{"channel_attention": "eca", "stem": "single", "am_softmax_margin": 0.2, "grad_clip": 5.0}
Rows from block 8, named by matrix and row number. Rows with one number belong to one channel. Each number is 128 + 32 x the weight over its row's rms, rounded and kept within 0 to 255. All counts start at 0. After the name is the row's rms in percent of the matrix's.
# convs0: expand pointwise conv (model.blocks.8.convs.0.weight, 384x128x1x1), inputs 0-63
# convs1: depthwise 3x3 conv (model.blocks.8.convs.1.weight, 384x1x3x3), a 3x3 kernel
# convs2: project pointwise conv (model.blocks.8.convs.2.weight, 128x384x1x1, transposed), outputs 0-63
convs0.204 101 [140 208  77 192 113 115 147 167 158 154  94 149 131 115 101 143 119 128 113  72 115 137  47 120 162 105 136 125 146 143 127 144 120 153  99 120 141  80  79 147 110 100 139 128 116 123 116 158 127 150  91 160 178 141 168 118 179 124 142  64  92 151 190 126]
convs1.204 096 [ 64 166 111 106 175 128 142 148 138]
convs2.204 091 [130 105 183 110 153  95 119  78 111 136  86 156 149 130 123 143 140 142 112 144 136  81 122 142  95 125 155  85 120 163 151 133 136 131 101 128  91  80 164  46 176 116 153  71 181 141 161 124 120 111 140 106 116 143  90 173  92  86 125 161 139 101 103 157]
convs0.205 097 [155  85 165 130 157 147  42 119 136 125  92 142 177  97 153 126 141  46 127 121 162 152 121 118  97 172 128 156 101  58 120  84 169 149 177 147 143 130 123  90 118 151 112 101 118  71 117 116 106 174 141 105 129 129 136  76 134 132 110 133 137 204  87  93]
convs1.205 115 [130 135  77  94 137  62 128 154 111]
convs2.205 092 [107 166 112 116 167 112 148  62  97 128 127 155 122  91 127 114 160 155 176 177 169 118  95 133 118 144 136 122 105 174 118  98 167 128 139 104 137 177 117 167 134 110 103  89  79 140  99 159 154 175 157  79 162 119  83 104 193 114 189 133 122 137 163 116]
convs0.206 100 [102 104 107 102 140  89 151 141 110 160  70 136  96 182  98 146  53 132 116 157 150  93 136 105 217 146  95 126 137 124 146 137 150 126 116 118 113 125  94  77 143 147 179 165 151 137 102 177 155 139 171 190 124  75 140 137 151 115 127 165 125  97 130 140]
convs1.206 106 [114 143  65 102 130 121 162  83 158]
convs2.206 108 [ 94 156 134  79 152 121 194 144 146 118 134 161 107 129 142 149  74 144 123  88 100 112 128 139 195 103 102 121 102 116 121 140  97 144 102 123 122 125 150 131 161 132 159 189 122 158 152  79 143 111  98 137 117 113 125 144 116 147 119  97 104 111 203 145]
convs0.207 097 [138 124 135 153 117  93  91 123  95 105  94 182 168  78 181 122  71 101  67 116 144 185 140 148  93 112 110 106 128 117 157 141 142  73 133 176  78 100 176 128 141 140  94 130 206 143 185  80  82 107 130 111 121 162 144 141 101 133 172 155 130 114 128 113]
convs1.207 089 [125 144 119 185  83  87  97  99 135]
convs2.207 081 [124 139 132 167  94 154 119 105  65 125  48 164 167 105 146 127 193  66 125 175 157 154  90  90 107 165 124 144  69 111 160 121  92 118 143 126  75  92 111  60 130 141 126  79 141 126 137 167 109  98 140 100 118 105 148  60 169 111  69 104 155 186 127 111]
convs0.208 099 [156 174 119 167  93 127 155 178 183 129 157 103 126  57 147 149 153 124 164  99 122 141  58 163 166  96 115 155 108 168  77  98 116 113  91 112 136  99  85 124  85 111 121 139 103 130 155 136  98 138 108  99 164 107 125 117 137 122 145  91 129 186 172  86]
convs1.208 092 [158 174 105 171 174 163 130 129 150]
convs2.208 098 [132  59 154 125 156 138 119  84  73 114 114 139 177 137 159 138 109 141 109 141 103 109 186 121  75 125 139  74 115 185 139 155 144 111 120 136  66 104 133 135  88  93 149 139 115 124 163 101 146 109 143 188 140 179 136 171 106  93 132 112  82  90 111 209]
convs0.209 098 [143 151 163  85 149 132 120 129 105  82 143 127  91 159 145 145  95 142 151 146  95 123 129  91  51 161 115  79 179 163 130 134 163 120 116  91  85 161 155 107 173  33 161 129 138 131 149  85 140 108 129 143 137 132 110 146  83  73 167 175 128  97  86 153]
convs1.209 096 [138 120  91  59 125 149 173 141 110]
convs2.209 072 [154 148 120 132 169 165 173 152 142 101 153 134 145 196 120 151 107 126 123 105 141 102 176 133 202 129 102 150 176 114 105 141 128 170 136  71  99 123 129  83 154 145 180 124 138 104 162 154 109 113 161 148 142 153 126 157 125  89 114 152 153 112 125 127]
convs0.210 099 [136 129 137 142 110 133 134 107 102  74 135 118 136 165 105 119 192 180 142 129 122 123 126 137  45 159 154  87 170 162 121 160 134 158 119  97 140 133 200 156 172  29 135  75 116 199 138  67  88 129 145 115 137 128 117 135  95 108  95 168 132 110 123 186]
convs1.210 101 [ 73 133 134  98 143 111 162  74 103]
convs2.210 076 [152  90 108 144 126 137 135  89 116 155 108 166 139 192 101 147 113 165 113 102 135 116 128 138  80 119 196  86 170 184  99 177 127 171 156 153  97 101 193 167 127  65 121 108 119 138 115  77 130 113 153 138 145 212 158 177 116  95 124 159  69  87 139 207]
convs0.211 100 [ 87 114 124  82 111 116 100 129 128 158 156 101  80 143 180 128 111 170  75 111  98  74 150 126 115  62 168 113 126 113 115 109 139 112  93 153  74  91 115 110 130 147 127 156 179 116 148 144 127  48 125 143  58 161 114 229  91 152 147 108 104  72 106 128]
convs1.211 101 [104 146 104  71 140 131  83 144 173]
convs2.211 098 [139  99  71 113 132 138 138 119 103 166  90  80 104 154 158  70 127 185  81 102 125  90 142 129 162  98 108 165 144 146  42  64 163 138 134  76 109 149  71  86 103 104 129 123 112 138 115 163 127 149 156 125 126  85 100 125 141 134 153 123 122 138 160 110]
convs0.212 098 [ 89 132 178 118 132 110 141 123  85 155 109 115 140 133 128 107 146 156 109 160  99 147 126 159 103 160 171  12 141 164 183 214 117 128  85 133 140 131 148 190 182  81 165 124  93 194 152  75 128 104 114 206 106 158 143 151 137 144 113 108  48 101  99 166]
convs1.212 106 [103  95  57 102 135 137 103 140 157]
convs2.212 104 [190 115 100 163 149 104 114 166 132 150 103 140 199 129 113 102  71 113  81 103 134 123 115 189 137 139 146 102 134 221 102 126 158 140 140 130  96 130  72 144 111 122 120 112  90 106 133 120 150 138 159 171 212 161 136 150 152  89  91 139 103 122 100 149]
convs0.213 097 [150 124 127 121  92 108  82 145 126 124 172 136 127 152 123 109  71 100  91  85  52 140 111 121 106 104 109 126 102  73 188 132 118 148 158 184  64 120 131  78 144 168 127 141 206  71 149 119 153  62 113 182 130 174 181 164  94 141 119 130 130  72 114 126]
convs1.213 111 [108  85  73 145 141 122  73 149 121]
convs2.213 090 [115 173 113 179 107 209 193 153 128 152 183 124 124 144 116 164 187  99 132 140 114 111 119 126 112 159 188 121  84 129 156 182  74 123 105  84 103  78 111 162 100 178 177 123 117  92 124 181 137  84 121 166 105 153 113 119 140 125 115  52 113 126 136 134]
convs0.214 100 [169  97  99 111 106  74 119 128 122 166 124  73 109 160  39  16 106 156 125  98  65 144 139 162 142 138 102 144 129 137 120 109 138 159 153 141 130 159 121 105 154 140 113 124 155 122  82 142 151 111 119 154 181 116 107 145 105 153  92 141 155 119 108 122]
convs1.214 106 [130 151 100 114 103 146 161 131  53]
convs2.214 085 [117  54 105 118 140 168 173 139 146 196 121  90  80 129 111  78 123 115 143 119 158 157 139 139 150 141  94 132 150 130  60 129 147 117 117 130 170 173  93 157  76 106 145 151  52 123  87 140 156 163 105 149 147  96 157  93 144 148  92 121 113 145 141 133]
convs0.215 096 [107 132 194  96 161  91 129 122 116 146  93 137 145  68 118 127 151 161 173 184 139 158 149 198 100  86 171  95 114 136 178 142 118 131 112 174 174 106 129 156 176 168 102  82 121 172 155 112 111 159 107  90  93 133  91 152 172 131 141 122 130 143 112  90]
convs1.215 099 [141  57 136 153  90 142 129 114 166]
convs2.215 067 [128 170 146 115 105  78  49 178 159 101 113 130 111 113 163 129  85 112 108 142 116 171 118 123  77 128 157  75 166 123 181 127 176 147 134 154 150 163 109 151 141 121 106  80 144 125 113 143 154 140 111 126 149 117 168 111 116 100 140 188 151 159  32 107]
convs0.216 105 [ 90 138 193  71 136  87 111 132 128 168 161  98  83 143 127 113 145 178 128 169  94 104 214 143 128 129 134  89 128 114 166 155 108  99  78 158 151 127 159 159 165 142 133 123 152 192 155 131 127  73  94 129  72 121  90 182  72 129 126 162 146  73  58 127]
convs1.216 104 [209 140 123 144  84 116 125 136 133]
convs2.216 119 [ 44 141 168 132  65 130 115 136 101 120 109 138 125  77 177 128 176 110  89 131  92 110 144 121  85 129 165  52  80 118 146 146 103 107  46 130 119 101 130 145 110 140 210 150 142 148 140 133 119 123  85 156 100 113 133 106 110 186  65  59  80 145  86 145]
convs0.217 100 [ 46 107 109 123 137 197 147  80  91 149 136  94 112 111 169 132 172 148 159 160 159  98 171 127  99 118 156 133  93 102 111  98 102 139 144  92  75 142 127 113 119 172 133 129 107 105 107 123 121 143 156 101  45 134 110 115 134 179 153 101 107 145 157 140]
convs1.217 094 [ 62  99 157 112  90  95 109 121 124]
convs2.217 110 [114 158 116  71 163 115 149  94 105 154 113  95 101 141 151  71 163 175 141 168 132  96 132 139 151 135 136 152 133 145 114  55 139 125 122  72 148 207 111  80 172 125 115 135 140 168 131 145 154 138 170  79 121 111  68 143 134  95 175 145 141 129 152  97]
convs0.218 099 [123 133 130 100 133 137  71 151 180 150 136 111  65 125 133  76 101 108 142  75  88 145 167 129  96 129  98 138 140   5 155 101 160 155 158 137 134 183 135 130 144 175  93 143 140  99  88 105 154 161  80 107 105 116 115 123 103 173 130 155 145 161 103  81]
convs1.218 083 [118 103 112  91 122 187 138  80  97]
convs2.218 099 [112 110  98  79 141 140 124 171 126 183 104  42  66 177 127  86 113 170 146 136  98 161 166 108 157 140  66 175 121 103 134 117  81  93 114  99 189 168 119 141 175  93 126 190 121 161 121 179 122 133 101 157  94  88 118  98 137 195 101 141 151 144 151 101]
convs0.219 103 [159 135 117 164 144 131 159 178 177  89 181 164 195 105 134 165  96  74 134  64 140 164 111 175 156 100  77 159 128 128 120 141 138 120 129 153 119  86 131 161 100 137 122 169 126  70 178 133  97 113 125 135 154 190 173 134 138 127 134  89 117 132 172 114]
convs1.219 107 [151 135 122 120  80  83  68 135 149]
convs2.219 075 [110 181  79 150 101 137 194 140 120 172 143 119 118 139  89  73 161 165 118 133 128  95  94 139 139 118 186 156 132 176 121 143  80 123  92 118 125 123  65 178 132 116 139 145 104 143 124 153 137  95 140 149 148 161 145 150 182 119 117  87  73 124 207 137]
convs0.220 101 [176 136 116 132  98 136   9 150 155 109  93 157 127 100 147 152  76 103 108 102 155 101 163 135 128 129 121 134 158  95 113  84 172 150 191 123 134 140  94 126 168 141  76 104 112 147 126  98 119 180 144  62 137 137 107 121 140  83 127 163 142 157 117  74]
convs1.220 104 [125 114  53  98 120 151 110  88 131]
convs2.220 109 [127 134 130 117  94 172  65 142 162 146  84 147 108  97 137  98 132  83 120 102 146 130 149 120 127 161 115 124 157  60 116  92  90 170 162 113 140 159 109  37 135 188 137  98 132  86  88 143 122 169 116  75  88  96 125  96 121 118  87 142 168 167 100 104]
convs0.221 099 [164 155 141 124 157 116 157 143 182 157 188 120 116 143  35 122 142 128 186 130 100 150  73 167 169 116 105 213 108  94 164 133 113 135 157 147 154 123 125 130 143 179  85 114 133  80 124 177 160  99  87 101 145 143 116 138 125 107 140 132 181 127 144  55]
convs1.221 095 [145  96  95 179  95  86 142 143  98]
convs2.221 103 [128  69 130  85 154 158 184  89 115 153 144  96 110 187  76 116 176 151 154 203 132 119 136  71 177 106 101 155 139 110 123 159  73 122 142 142 115 108 153 121 126 134 109 118 150 152 136 112 126  95 123 129  86 134 123 151 157 140 140 130 182  89 162 131]
convs0.222 100 [119 134  93 153 107 132 161 141 132 154 127 119  93 150  91 101 150 142  71 115 140 120  60 149 107 122 175 106 195 108 120 138 129 169 142 142 119 129 122 148 124 109  99  53 131 169 108  75 166  62 147 134 142 141 149 129 118 114  98 140 126 128  94 162]
convs1.222 104 [149 149  91 137  83  77  93 103 148]
convs2.222 128 [176 142 144 190 104 163  84 104 100 124 105 151 188  95 141 165 167  86 120 141 212 124  89 134  70 188 175 135 104 160 123 116 120 105 144 111  82  81 104 128 118 122 101  53  98 112 141 140 106 120 192  71 146 170 119 103 148  74 149 113 125 144 105 123]
convs0.223 099 [ 57 110 113 115 103 164 181 108  92 171 109 110  84 176  71 103 205 155 109 123 134 129 139 124 125 181 128 107 118 143  81 164  78 113 101 124 144 158 159 145 162 116 183 127 111 178 100 134 138 125 114 151 109 135 152 115 114 164  75 126 128 108 146 201]
convs1.223 089 [190 154 154 110  98 164 111  93 134]
convs2.223 095 [104 129 130  90 149 124 188  67 105 175 101 147 111 117 109  68 165 139 176 174 129 114 138 140 158 142  88 158 103 121 149  96  96 116 124 105 133 148 116 117 163 204 141 115 135 121 120 173 162 136 123  82 123 114  79 125 145 128 176  86 137 127 191  77]
convs0.224 098 [144  84 173  76 146 134 136 133 156 164 159  80  58 159  77  61 173 132 169 120  72 141 117 134 100 154 136 118 124 130 184 182 125 149 121 168 164 140 158 170 177  91 133 133 121 132 104 101 170  44  85 147 127 147 137 159  72 117  86 135 138 100  64 116]
convs1.224 115 [119 108 214 154 132 113 130 112 115]
convs2.224 119 [124  73 108 125 135 116 109 117 107 134 149  90 122 115 146 160  94 147 145 167 172 122  83 133  99 104 145 118 127 158 109 136 181  98 135 162 139 123  96 173  82  39  60 125 104 170 166  98 120 128 161  90 126 164 130 117 181 109 184 162 119 122 131 126]
convs0.225 098 [127 132 127 159 124 191  99 121 129  77 182 145 154 140 143 158 122  67 115 131 134 130 144 104 130 195 117 105 146 105 124 160 144 152 161 104 141 183 149 190  67  74 143 115  86 125 132  97 127 191 163 135 147 154 179  61 128 106 102 158 108 149 118 188]
convs1.225 097 [160 127 131 156  86  81 185 142 129]
convs2.225 108 [154  79 104 162  98 138 127 152 147 155 126  94 126 117 102  90 132 105 147 102 149 184 123 138 111 126 118 167 127 130 109 117 131 127 146 158 145 139  67 153  86 104 117 135  70 103 106 146 127 151  96 157 143 124 185  72 161 145 108 107  95 204 122 100]
convs0.226 099 [119  97 122 132 164 122 170 128 130 173  60 113 131 125  78 107 136 130 134 181 193 132 107 121 187 143 140 179 132 117  79  99 133 104 134 119 191 119 103  96 112 170 123  79 109 146  82 179 145 150 145 112 132  46  96  97 143 111 134 143 206 157 118  94]
convs1.226 095 [136  88 111  75 111 153 177 147 157]
convs2.226 112 [119 106 104 117 112 126 104 149 116  95 146 131  96 177 162 181 113 180  99 117 102 105 174  53 169  85 101 138  90 123  85 128 125  96 111 150 117 102 186 111 112 109 131 114 171 162 156 175  88 106 119 126 109 109 138 150  75 122  86 150 189  85 140 156]
convs0.227 099 [170 181 197 100 146 111 125 129 196  78 186 150 135 139  96 139 131 102 194 129 104 181  81 155 115 149 100 134 187 137 143 139 113 143 136 132 159 146 161 160 149 115  84 107 125 115 160 121 138 135 100  92 165 153 106 156 114  86 202 166 163 126 146  95]
convs1.227 098 [165 141  81 110 155 146  94  75 140]
convs2.227 117 [112 130 136  55 159  77 128 122  74 177  63 112 124  70 145  93 107 154 144 183 150 143 117 175 149 118  99 132 131 143 165 129 139  88  90 132 146 126 100 111 177 144 102 130 151 192 186 117 132 139 128  88 120 111  62 148 170 131 147 132 159 119 152  82]
convs0.228 099 [ 95 134 190 102 158 115 110 132 154 147 122 180 146  61 139 161 119 110 168 159 139 157 158 180 130 106 136 127  94 115 197 123  98 121 124 139 119 100 113 110 168 235  95 139 158  92 187 150  97 171 113  86  48 149 102 156 161 127 186 126 124 160 128  71]
convs1.228 103 [ 84 126 118 119 147 101 180 128  71]
convs2.228 091 [117 188 149 144 144  94 106 152 150 143 138 151 117  68 125 121 115 113 150 151 159 162 131 159 175 139 109 158 142 119 180 142 125 101 134 158 160 148  91 173 104 185  74 124 106 138 101 167 149 149  86  90 158 131 109  90 142 118 215 105 170 154 109  60]
convs0.229 096 [179 143 125 139 128 104 127 136 103  91 126 158 177  79 124 130  88  91 165  94 102 176 114 172 123 121  92 139  77 154 165 160 133 153 125 116  50  91 122  97 135 137 150 140 170  71 174 102  90 151 107 141 156 157 135 141 139 144 160 104  98 139 169  98]
convs1.229 099 [167 141  97 127 127 100 114  55 115]
convs2.229 081 [ 93 114 134 119  68 109  99 144  90  44 160 129 195  99 183 130 103 131  94 138 129 106 174 126 142  75 143 108 120 112 132 118  74  96 135 161 101 127  67 124  68 135 104 180 157 174 207  88  63 112 141 158  96 120 180 135 171 166 109 103  78 127 151 130]
convs0.230 106 [186 166 106 177  69  88 119 221 148 111 102 158  95  99 130 159 110 102  89  89 104 152  83  86 139 107  84 152 104 124 112 121 104  75 110 162 108 101  95 130 120 109  99 163 148 138 138 173 106 125  91 108 165 135 147  90 102 110 146 104 157 149 144 100]
convs1.230 095 [167 142 145 183 154 151 126 126  74]
convs2.230 062 [138 128 111 129 176 140 165 100  71 126 114  89 161 109 179 101 142 136 132 182 178 113 139 167 117 124 155 134 129 188 139 100 154 128 155  92 122 184  95 151 106  91  89  89  85 184 148  83 164 113 206  88 162 157 110 112 173  52 129 136 121 153 118 135]
convs0.231 096 [144 152 139 151 142 142  94 133  92  67 112 190 191  76 144 173 147  65 131 169 164 124 125  88 136 151 125 156 111  74 194 170  92 109 124 102  72  65 122  57 121 203 124 135 207 108 180 148  81 134 131 135  72 112 108  89 162 136 177 122 164 155 125  84]
convs1.231 103 [ 84 105 141  83 143 131 152 156  73]
convs2.231 085 [ 86 145 140  97 146 117 140 109 107 154 117 101 114  80 155 101 113 114 176 173 133 144 133 155 147 155 138 132 111 111 141 108 122 110 112 113 151 163  71 150 111 162 128 179  71 140 101 132 148 180 103 114 124  95  81  76 172 178 183  60  89 174 142  79]
convs0.232 100 [163 129  93 139 103  90 111 111 121 130 159 132 119 167 104  99  86 134 114  68  82 127 109  79 126 132  59 150  99 104  95  92 167 138 171 167 130 158 155 116 103  93 117 136 139 112  76 132 152 104 124 132 201 138 159 129  67 135  78 147 150  71 152 153]
convs1.232 093 [195 112 102 119 109 126  82 103 152]
convs2.232 074 [150  97 160 117 146 170  62  87  82  83 136 159 162 140 169 135 128 119 118 134 135 112 108 121  79 115 132 111 150 126 132 127 129 150 161 135  95 114 140 164 128 103  89 104 117 153 158  64 142  90 161 101 125 186 147 143 120 105 117 156 118  99 118 139]
convs0.233 101 [116 108 100 189 146 157 136  96  90  48 118 194 174 135 157 199  85 117 127 130 160 150 108  80 117 113 154 115 126 113 136 174 124 137 162 155  39 127 168 147  73 113 125 127 119 127 119  97 122 115 141 135 136 184 205 109 147 135 140 125 114 118 162 182]
convs1.233 084 [192 147 167 102 101 108 107 137  98]
convs2.233 111 [169 103 119 120 116 163  99 110 138 169 128 168 142 179 120 108 103  96 158 125 168 171 112 136 109 140 142 141 146 127 147  88 145 204 202 151  81 161 129  77 127 135  89  77 112  64  77 114 157 122 172  94 159 199 173 135 141  68 124 185 134 139 122 132]
convs0.234 099 [123  81 135  90 139 116 128 137 162 142 149 127 100 142 188 174  78 114 158 155 188 139  82 138 139  94 135 142 131 138 147 111 175 124 159 188  86 122 106 114  80  97  87 161 119 111 123 105 152  89 195 128 126 140 157 139 147  93 127 171 133 125  98 123]
convs1.234 102 [ 94 149 134 123 116 133 132  81 200]
convs2.234 101 [122 169 127 128 162 154 164 131  63 157 103  74 115 205 126 110 167 150 112 180  79 114 183  91 139 180  96 138 127 152 113 158 100  98  92  57 147 145  95 150 127 102 190 138  89 149 123 206 139 127 120 193 123 118 116 111 156 126 105  84 118 104 106 130]
convs0.235 099 [128 124 118 167 171 182 121 112  79  55 106 180 211  89 149 173 142  71 130 178 205 122 110  93 120 135 133 157 129  90 170 157 101 122 152 103  80  90 116 115  99 178 103 116 139 107 158 121 106 118 186 126  90 142 135  75 189 141 167 114 137 160 135 113]
convs1.235 096 [ 93  80 153 107 146 147 186 147 143]
convs2.235 104 [ 91 188 143  96  88  90  92 182 129 131 115 131  93  95 172 141 103 108 138 134  95 132 150 119 136 151 114 105 111  97 136 111  82  89  99 139 143 153  54 110 127 140 143 199 112 147 131 153 109 168  96 141 106  67 100  75 150 157 161  87  90 190 108  91]
convs0.236 099 [142  94 122  89 167 130 141  99  98 146  82 158 135 222  79 132  83 157 126 134 142 138 161  97 155 147 113 126 131 177 138 145 134 142 150 129 140 137 157 144 184  84 159 147 107 125 105 152 133 121 141 163 162 156 170 142 144  94  76 158 128  37 123 197]
convs1.236 093 [158 158 170 103  80 131 147 169 153]
convs2.236 093 [143 162 132 141 152  95 169 124 134 156 136 141 136  94  78 111 102 122 169 152 118 129 108 193 164 156 153 116 122 155 182 177 100 155 111 127 122 134  90 183 112 163 137 119  99  98 109 139 190 135 114 144 168 173 108 135 153 121 175  89  95 119 145 125]
convs0.237 097 [126 121 126 163 143 125 132 143  89  98 129 157 159  80 163 162  94 118  99 151 164 130 111 124 118  72 134 127  92 106 150 147 114  74 124 169  37  46 118 120 106 170  98 122 178 126 206 130 107  85 136 129  86 161 129 137 137 142 169 100 130 100 146 116]
convs1.237 145 [113 140 122 137 135 113 219 136 116]
convs2.237 128 [116 199 138 129  87 112 104 164 108 123  70 122 104  61 166 123 142  74 137 141 117 168 137 119 134 169  76 125 112  91 148 117  82  98 120  89 142 146  83  94 133 168 146 152 131 132 112 153 104 166 110 121 108  70  79  58 145 138 180  83 145 191 101  65]
convs0.238 104 [201 180 145 150  91 102  83 201 150 131 132 140 136 111 125 166 117  93 100 123 121 122  75 122 170 121 147 154 108 120 156 152 125  93 121 145 126  75  58 109 156 129  94 122 170 142 189 114 105 107 114 115 119 154 137 135 144  82 171 121 145 133 131  35]
convs1.238 104 [104  90 108  62 113 154 103 130 158]
convs2.238 115 [102 111 206 157  53 165  89 150 148 102 148 165 128 108 127 142 158  63 121  92 124 163 131 143 100 155 164 106  83  61 152 172  46 120 127 182 128  88 141 128 130 169 144 140 139 112 136  89 104  88  85 156  72 134 193  97  92 156  95  84  99 147  96 129]
convs0.239 100 [ 94 151 164 137  97 128 119 159 154 100 123 120 107  69 167  77 135 119 107  98 118 156 146 141  69 127 117  99 132  53 160 128 126 116 104 124 128 151 151 136 136 141  94 121 140 161 131  77 110 159  95 118  85  70 111  97 101 186 118 127 132 183 104 108]
convs1.239 094 [133  87 171 131 115 183 104  98 159]
convs2.239 128 [112 125 107  94  94 149 102 156 128  95 131 105  91 203 137 173 129 157 102 134 139 118 142  45 141  94  88 155 143  81  97 103 130 113 133 114 141 125 140  95 136 106 126 154 152 163 145 158  69 121 137 122  85  68 120  99 128 141 106 181 190 134 135 120]
convs0.240 102 [193 143  87 178 112 129 152 184 162 181 141 112 126 154 101 130 117 135 120  67 123 130  88 168 155  96 150 145 137 166 111 141 117 136 133 137 135 107 101 184 108  95 115 134  99 126 127 107 155  34 122 142 205 175 159 161 126  88  99 107 123 119 147 140]
convs1.240 113 [140  63 112 133  95 129 124 117  70]
convs2.240 079 [174 107 112 132 147 167 158 124 177 149 165 154 121 188  82 173 129 132 171 153 160 120  74 119 145 104 145 168 165 103 132 150 131 148 158 143 100  64 172  99 137 146  91  67 186 103 141  98 117  54 156  66 114 136  86 161 132  83 139 187 245 101 137 116]
convs0.241 099 [ 85  98 100 117 107 136 139  89 128 129 155 103 112 140 116 128 152 149 102 142 135  55 174 130 141 150 140 145 154 123 111 145 132 110  88  86 136 119 143  89 119 156 156 109 190 122 133 152 115 132 144 128  81  91  82 155  90 130 146 139 154 121 117 138]
convs1.241 093 [147 130 160 164  97 163 167 114 180]
convs2.241 107 [ 95 164 142  99 148 111 140 140 110  97  95 161 109 155 158 182 103 164 114 129 102  78 157  92 163 118  99  92 114 136 118 147  98 109  68  75 122  96 158 113 153 133 206 127 149 141 163 187  95 137 106 122 107  85  82 146 105 114 153 115 151  89 153 155]
convs0.242 100 [184 140 141 190 110 114 108 197 114 102  84 157 118  80 123 143  94 108  38 111 115 136  95  98 131 105 118 110 127 143 125 171  78  74 102 151 106  84  71 140 142 107  94 104 151 164 168 116 127  98  94 123 147 162 137 111 133  89 171 110 162 123 103 101]
convs1.242 103 [ 91 105  77  87 130  87  98 137 109]
convs2.242 142 [128  95 181 114 109 117  98 161 116  86 139 131 127 130 141 193 107  99 129 155 113 139 142  59 120 119  70 140  75  92 154 185  89  46 104 180 112  59 135 116  99 133 121 155 170 135 186 125  95  95  90 159  89 120 135 116 106 135 165 120 188 112  86 103]
convs0.243 100 [136  80 163  89 114  58  85 141 122 128 108 137 122 188  98 149  81 139 112 162 141 107 216 131 145 136 114 120 146 139 152 150 155 100 106 158 162  97 159 107 170 138 131 108 202 173 170 144  99 137 139 133 116  98 116 174  95  72  95 193 173  68  71 121]
convs1.243 134 [115 142 218 121 109 125 141 138 135]
convs2.243 133 [ 99 140 146 137 142 152 187 119  62 119 101 112 133 141 114 107 188 158 112 177 152  97 127 114 132 127 121 145 116 152 127 170 111  51  85 102 143  93 141 172 163 127 126 115 134 199 171 133 117  76 130 123 100 128  91 125 155 129 154 107 158  94 180  96]
convs0.244 102 [196 142 120 118  91  67   3 190 179 134 103 152 120 125  90 168  46 108 118 103 128 126 143 135 170 126 116 138 138 104 160 125 133 130 163 158 149  96 104 121 193 141  55 136 185 147 155 119  96 135 128 109 137 121 107 139 132  74 106 182 157 141 111  81]
convs1.244 098 [148 135  73 105  85 130  81 106 154]
convs2.244 134 [133 130 187 128 113 146  71 146 189 123 145 173 108 116 131 153  98  55 141 109 132 164 119 132  95 169 136 103 142  67 168 124 110 171 160 160 142 155 131  78 126 162 126 116 121  75  98  81 151 136 111 116  98 127 178 101 100 103  96 155 139 167  71 121]
convs0.245 099 [146 187 110 142  55  99  85 171 200 119 126 166 113 141 116 146 106  97  73 112 132 141 125 100 178 111 104 168 136  75 150 134 121  99 135 192 156 114 130 136 137 193  91 120 177 138 144 149 122  91  97  92 119 114 168 127 107  98  96 160 202 111 130  76]
convs1.245 094 [162 150 146 166 150 134 173 135  72]
convs2.245 091 [160 130 104 161 149 115 151 115  94 144 103 156 167 126 123 146  80 153  81 119 126  71 132 170 124 124 154  67 170 232  83 156 153 144 107  77  70 100 100 146 111  86 159  91 124 120 134 128 153 139 176 134 188 177  96 194 126  47 162 135  94  83 115 206]
convs0.246 100 [142 112 123 137 109 125 181 139 164 136 177 120 144 133  94 102 132 142 156  69 130 168  73 201 161  91 118 150 142 161  85 141 134 150 122 162 125 116 128 144 103 112 104 139 122 134 163  93 114 101 129 135 182 194 178 153 138 145 119 135 101 119 212 125]
convs1.246 112 [116 130 126 126 114 106  40 118 151]
convs2.246 081 [156 127  89 126 147 104 184  90 134 183 118 162 164 132  54 118 118 133 132 155 134  86  58 136 122 152 168  92 152 193 120 154 112 160 107 124 101  81 103 143 128 103 170 131 114 103 101 135 169 114 164 157 167 161 121 170 161 110 111 120  75 104 165 174]
convs0.247 098 [142 153 110 160 138 114 143 119  69  56  87 171 187  73 118 174 113 115 151 184 190 159 117 131 109 121 107 164 121 112 144 136 130 106 139 135  77  83 140  65 128 161  89 101 187 150 160 114  60 148 164  96 109  99  94  90 173 127 173 154 180 161 156  99]
convs1.247 091 [135 110  84 189 104 119 138  82 111]
convs2.247 104 [103 119 143 126 134 140 122 118 113 128  93 130 143  70 165 126 130  34 151 162 144 202 118 117 128 155  95 123  86  88 128  84 120 130 150 131 125 158  60  92  87 136 133 139  90 111 121 139 120 179 123 127 120  92 178  11 174 139 133  97  88 254 118  88]
convs0.248 099 [133 131 146  47 111  33  49 151 156 149 131 119 102 114 123 103 107 139 130 119 101 107 171 150 130 106 110 138 130  79 186 113 121 133 111 171 118 117 126  99 190 183  98 157 221 157 157 101 117 114 111 127  87  92  67 187 110 162 131 161 150 112  96  68]
convs1.248 117 [ 49 131 139 113 116  84 131 149 125]
convs2.248 149 [138 130  94 121 176 127 208  62 110 169 132 114 121 171  71 109 155 191 164 166 155  94  96 128 169 119 146 167 163 170  87 115 165 141 140  95 133 151 149 117 155 111 116  94 123 143 107 134 166 134 162  84 151 162  85 163 150  86 193 156 152  97 206 133]
convs0.249 105 [186 180 147 161 115 102 132 214 145 142 114 153 126  85  94 135 124 106 112  83 104 159  30 148 129 112 134 128 134 130 142 147  77 112 128 147 121  84  77 150 167 130  87 139 136 130 172 132 128  72  87 136 158 191 143 118 152 108 176  92 112 148 148  89]
convs1.249 103 [107 134  65  73 144 115 108 107 108]
convs2.249 084 [ 75 178 172 128  74 148 129 137 110 108 128 183 104 146 114 161 141 109  84 130 130  95  87  80  80 166 179  86 136 106 164 174  98 102  80 121 100  64 128 105 141 153 178 119 191 120 145 140 148  73 127 141  82 139 130 140 114 116 184 118 130  95 126 134]
convs0.250 100 [124 138  97 130  65  83 100 136 188 146 152 144 132 162  92 117  98 168 104  93 125 102 154 135 181  99  98 149 123  89 102  80 136 140 140 200 163 121 145 112 123 171  73 124 164 153 123 138  83 131 128 100 134  94 137 161 119 143  64 169 163  87 149 125]
convs1.250 102 [110 134 157 156 189 160 156 161 153]
convs2.250 109 [100 152 149 156 130 151 127 113 127  51 157 188 167  85 185 176 147 110 101 125 158  83 166 154  98 150 178  61 159 153 123 175 100 131 109 103 117 134 142 152  76 145 167 107 112 123 141 102 140 115 149 134 119 145 143 130 104  85 147 107  91 138  91 190]